Weights of a small image classifier: 24-pixel images, widths [160, 320, 640].
Rows from block 7, named by matrix and row number. Each number is 500 + 50 x the weight over its row's rms, rounded and kept within 0 to 999. All counts start at 0. Numbers have three digits each. After the name is the row's rms in percent of the matrix's.
# convs2: second depthwise 3x3 conv (model.blocks.7.convs.2.weight, 320x1x3x3), a 3x3 kernel
convs2.0 043:464486452438452412450453498
convs2.1 072:543558549594511520573515492
convs2.2 044:550491522609518493567522454
convs2.3 030:503558469425547543448558450
convs2.4 261:454455469439431451445451467
convs2.5 057:482438432452431496439447495
convs2.6 062:628488515551508510535504458
convs2.7 077:422437479451457457444447504
convs2.8 033:474448392450494468459454488
convs2.9 033:524458496546608431469481481
convs2.10 246:443463468443436440456453458
convs2.11 072:490364486474488488486473457
convs2.12 058:523451437572520535413466488
convs2.13 049:492513509481504467440629477
convs2.14 046:481469594484426535572504504
convs2.15 045:448429461449452497419523467
convs2.16 143:531509544535569569588530506
convs2.17 076:521544525560473426564557548
convs2.18 139:453501454473413429443467476
convs2.19 118:470483485465434433413441490
convs2.20 059:480493583554571505549569495
convs2.21 071:485459584437548547500541559
convs2.22 213:562541519538587564536545510
convs2.23 098:532492583572506569537547531
convs2.24 084:414478469480462450416454494
convs2.25 044:560529560520461541447514411
convs2.26 039:505422564483431501553566507
convs2.27 032:436522445500428493496404517
convs2.28 268:445462449455443456432454462
convs2.29 041:560594539563492499441503530
convs2.30 016:550485603441511541552508533
convs2.31 109:598521557564526489557519472
convs2.32 024:466431524521509606445481470
convs2.33 028:576508492503473560553596514
convs2.34 191:437493460442418454460447478
convs2.35 070:448531400500517514558445546
convs2.36 051:427441534548478442498446560
convs2.37 224:430471476442455439444457454
convs2.38 054:527454553445584538562538501
convs2.39 049:464519456486462492422401463
convs2.40 061:576517543556487564571458517
convs2.41 035:444470577571473444468516549
convs2.42 098:514563577553530542535538565
convs2.43 027:478426583418528481538510518
convs2.44 017:530538540609565528514465483
convs2.45 049:550601569513544517526541484
convs2.46 224:556526535578538543556559538
convs2.47 040:530508510462467368538501503
convs2.48 065:500580512551414500563509543
convs2.49 032:549531519514492611572531498
convs2.50 032:447468465540506480407465426
convs2.51 034:471472454430542435563542454
convs2.52 048:539494456478544528488615450
convs2.53 025:518456428527553406458503530
convs2.54 048:448481499488582454506409545
convs2.55 040:533513546428604486528545498
convs2.56 044:401537451482487475413501517
convs2.57 042:547525541530435505498390474
convs2.58 041:550555478571565551558502535
convs2.59 050:552476568477537474545404526
convs2.60 036:603536415501496545470505483
convs2.61 034:522512508490451414563587523
convs2.62 053:440499465527436487414573506
convs2.63 184:442486456450435436436462475
convs2.64 140:586401497501504540517558491
convs2.65 033:439464538387520528520461485
convs2.66 055:505432451424488479524424447
convs2.67 028:616538498424519487481469514
convs2.68 068:437471543470416416492491474
convs2.69 070:458505478545410471417464469
convs2.70 019:468465525571466508387482485
convs2.71 060:491474411480433532416504472
convs2.72 031:493521500398402476522531502
convs2.73 059:522416421424476487461513479
convs2.74 136:460479464427424440468456462
convs2.75 118:542479501553590578542539506
convs2.76 190:550502519559564557558547556
convs2.77 083:512483452456442443455445422
convs2.78 040:523607475548505521528519578
convs2.79 070:501507575614487526524508549
convs2.80 071:563542524549560552534572535
convs2.81 036:539378482524515493436527512
convs2.82 039:564511554440538469565435531
convs2.83 084:529539422453424424504488503
convs2.84 073:451515382455505455481537493
convs2.85 045:514463577453500469466538404
convs2.86 039:480422605471492494536553505
convs2.87 044:421477421466481529557441484
convs2.88 092:467518493425522429424447464
convs2.89 034:418468422534484498524448564
convs2.90 197:453466473455436440430448468
convs2.91 058:501581448464521580539559490
convs2.92 035:537448566544520554529427552
convs2.93 049:436442572413516512471513471
convs2.94 024:447510535543418583508552507
convs2.95 051:521447547405501563460511452
convs2.96 128:474496449454434449426462443
convs2.97 157:535530544552522579558556550
convs2.98 043:500592564471509534586487520
convs2.99 063:384453522451477520548525507
convs2.100 211:450479442445433456435455481
convs2.101 109:537520590534575525566524515
convs2.102 036:491467463537502483588467597
convs2.103 051:512513460581434436466433496
convs2.104 039:397510504469427546541474530
convs2.105 035:498484494458574471409424513
convs2.106 041:579510453437551487585498506
convs2.107 152:539529546536555566562554552
convs2.108 014:556480484438461535441533587
convs2.109 067:583447447557531447454472511
convs2.110 203:566534538575571541525532537
convs2.111 226:548538545537569570559541523
convs2.112 129:418566536542460505504419506
convs2.113 034:455438571507455504490596517
convs2.114 040:456500461579508410482453546
convs2.115 116:420466492437483444436479446
convs2.116 177:448471484471440421450441455
convs2.117 046:495531602565539549472525461
convs2.118 107:455487500475421435409472483
convs2.119 041:388545493539512440481459521
convs2.120 052:483390510438470497445538474
convs2.121 049:563456462442563484446542446
convs2.122 032:510410457564507528580525524
convs2.123 215:451460469447437442450445456
convs2.124 026:441478446505469412436493552
convs2.125 093:475494536558554520430592480
convs2.126 242:449486452439453445427453470
convs2.127 047:406570438443488480478506477
convs2.128 046:575448584530470521442462498
convs2.129 210:571530530567582554509516534
convs2.130 047:530458490457494426488591437
convs2.131 208:541538547549566561568538528
convs2.132 092:569485477561564568523529556
convs2.133 026:469496461460561450444411536
convs2.134 020:457448456588465515566457526
convs2.135 021:595535412501481439500481489
convs2.136 018:474448578472603524516477485
convs2.137 086:505508527563519544559606525
convs2.138 102:439487487448393449484466488
convs2.139 119:580523499550561580535508540
convs2.140 032:443580571578495511494513538
convs2.141 128:500512573552576561555542514
convs2.142 041:518494417533560486401497521
convs2.143 110:539516545528587550583525519
convs2.144 029:569419541497516472557542558
convs2.145 053:442489549463415466452555540
convs2.146 040:441516555551507561595516505
convs2.147 070:521482510560462432584481568
convs2.148 043:467483448552423482464415469
convs2.149 198:400521530527451542534432521
convs2.150 040:537518472467614493531521566
convs2.151 053:475576556577433485466465507
convs2.152 062:522546542441460488567591508
convs2.153 127:503506544528559562582567534
convs2.154 192:538532537543556559554567554
convs2.155 085:473548432466422433486447489
convs2.156 039:535410466428462460468460466
convs2.157 021:412487469427455459446497540
convs2.158 040:451518493577471477553403514
convs2.159 038:578416469507542469436533524
convs2.160 041:510393526494511444505417491
convs2.161 067:429449439442491462432473470
convs2.162 119:563487523569543530564542567
convs2.163 217:449474450438428452450462462
convs2.164 117:496524578564586563511507489
convs2.165 051:399529452428482488513459459
convs2.166 061:503579533511544546549583541
convs2.167 095:573518579560537506571513522
convs2.168 146:514573577550547548496548541
convs2.169 034:530559591589475487513497472
convs2.170 290:457475465442447440429444470
convs2.171 070:429551434571488500568474513
convs2.172 085:442528451452448414458478464
convs2.173 074:576528532537566518578507554
convs2.174 061:498490579534506485609482550
convs2.175 035:589568525570491502551465523
convs2.176 100:404529571543498459462545482
convs2.177 067:584512556544475527582483542
convs2.178 055:619458446458523508533508505
convs2.179 095:554533552592528558554487490
convs2.180 079:564529561556471471575542539
convs2.181 074:472474435469424489423523440
convs2.182 020:512435531544567451437538554
convs2.183 074:437548526478453416494456439
convs2.184 037:600595518489512494546526500
convs2.185 072:517586566523522494589524532
convs2.186 034:500487564420459495600513497
convs2.187 094:470459462449458427423486450
convs2.188 033:413504477505463561575459544
convs2.189 082:586558558515512578492526536
convs2.190 120:430481456445457433438461476
convs2.191 275:440471460443436443445454476
convs2.192 179:436475494420450427467470462
convs2.193 140:536526546570543546583540534
convs2.194 018:574464487564420503433511521
convs2.195 061:413456471442522495445548446
convs2.196 039:381522471486513439479468540
convs2.197 169:447463462455452438435461446
convs2.198 065:572491463595558525535529530
convs2.199 071:502540543546566557540579538
convs2.200 048:480394541428523495465479457
convs2.201 033:548451537530550440430511433
convs2.202 022:495406463513458593504533473
convs2.203 044:473402482509482505417438473
convs2.204 103:526522548510597570524554534
convs2.205 187:445482447461453444426441478
convs2.206 029:512510510518499594603468536
convs2.207 077:608489531439558498542472504
convs2.208 028:542571453506432557500538565
convs2.209 038:432399515526503452436488492
convs2.210 045:515552428518505556536405475
convs2.211 144:573494527573581536516527547
convs2.212 040:499588561513553484538581500
convs2.213 074:479521395554569545477510484
convs2.214 134:536544549543542523584561544
convs2.215 036:456469478483485464461394432
convs2.216 032:565487531507609532517546457
convs2.217 047:579468548554513489520592528
convs2.218 051:476416471542436460540554544
convs2.219 019:459575463400550478496475512
convs2.220 057:486390504509569569485513489
convs2.221 056:455527455413445541434505468
convs2.222 369:545535542554568544563553537
convs2.223 029:462578481540507482498470609
convs2.224 043:441416475489482407534480525
convs2.225 043:618507538542527495550511545
convs2.226 034:494512442570488439415483552
convs2.227 135:464472477437435440439443467
convs2.228 032:567527522417572544526541519
convs2.229 084:594518489529592557502501525
convs2.230 066:462557387486476502502446462
convs2.231 041:512605459433454509486535461
convs2.232 054:417477490441465485507574433
convs2.233 130:446492454428482462412503447
convs2.234 106:613547482468462540536467526
convs2.235 044:426468589531451484447532526
convs2.236 035:518510527434549540600516449
convs2.237 030:556538612547455472494517500
convs2.238 149:577567531539542532519557556
convs2.239 021:426484418503441547515550541
convs2.240 045:541402485544538508487569551
convs2.241 043:437534465448560456512583469
convs2.242 159:461487524444440440436437459
convs2.243 015:581483496544609528526486516
convs2.244 031:492518461483512537556419595
convs2.245 056:593513486513498573579500458
convs2.246 037:514490507433568578496570454
convs2.247 152:391461509580526469475512515
convs2.248 220:449495452450438443434447474
convs2.249 069:489431551394507476452479478
convs2.250 200:446479457441414441461471474
convs2.251 050:587555443571478495533469469
convs2.252 056:409586482489453527535542480
convs2.253 049:504551465579476479419484568
convs2.254 040:527458474545393516555454524
convs2.255 041:437488570512582454542462465
convs2.256 029:567500505376535502507520469
convs2.257 248:439487467440444450441445457
convs2.258 087:496437424431450476478438477
convs2.259 039:515523562397455513537552468
convs2.260 042:521572514618518482464493527
convs2.261 064:576480519389493478478462469
convs2.262 026:451436517469492404540440517
convs2.263 085:555468513568570529546546561
convs2.264 049:437543506454550449408524482
convs2.265 123:463466461470493428425444439
convs2.266 205:566529531557564553556542536
convs2.267 245:556515521577559544562545538
convs2.268 127:480448453453449428421475479
convs2.269 033:505463534563500515389545463
convs2.270 029:550520543442562590500550496
convs2.271 061:425502517473503625486489495
convs2.272 033:425421503424523482511467449
convs2.273 030:500414528425569476508448524
convs2.274 060:454499571413511449448477456
convs2.275 043:429586430496519498474460550
convs2.276 017:523483522519585550461512403
convs2.277 075:434428424479535550524475458
convs2.278 033:557494567510600449476470520
convs2.279 036:490518539514577526396555499
convs2.280 029:538517598482489554472551434
convs2.281 053:547527581476477529407452488
convs2.282 042:460477430434570494523571476
convs2.283 086:484435446447491444454420474
convs2.284 067:440529499421493484435463423
convs2.285 201:547512528540586550567555519
convs2.286 033:473465562460567462436486571
convs2.287 016:595435568534457533510522502
convs2.288 031:416501520527583451518495569
convs2.289 295:554537545562555544562541542
convs2.290 025:446577515591501527550458515
convs2.291 034:507516502507444406425495433
convs2.292 053:518426475428423534506457543
convs2.293 130:512426551449527477585447518
convs2.294 068:506560491467552598557507454
convs2.295 091:428463451434492430438507483
convs2.296 093:544422585516505507573537487
convs2.297 060:541556544518466582563559488
convs2.298 041:442455578464546540547540547
convs2.299 151:430496477434432447470445465
convs2.300 037:501514532384466551552470520
convs2.301 028:561487503591448464526439456
convs2.302 058:440477436430453470507425474
convs2.303 073:466577470583480486473476575
convs2.304 168:454494488427405460462455473
convs2.305 051:439430512599515539533479526
convs2.306 038:606531475516444465554474538
convs2.307 036:591530559550528543549454493
convs2.308 046:510413499512524421431458462
convs2.309 090:561543502589575540495524536
convs2.310 121:456454477444436423442465487
convs2.311 055:443440474445484499398511466
convs2.312 159:558439520423574486514551474
convs2.313 045:491540540591515494545546582
convs2.314 249:565539532571573557522525532
convs2.315 133:554510541561548557541565551
convs2.316 086:605542529535521547511568516
convs2.317 040:411412505502471461460477452
convs2.318 044:494473550593547523562554533
convs2.319 040:429498489488455467399533553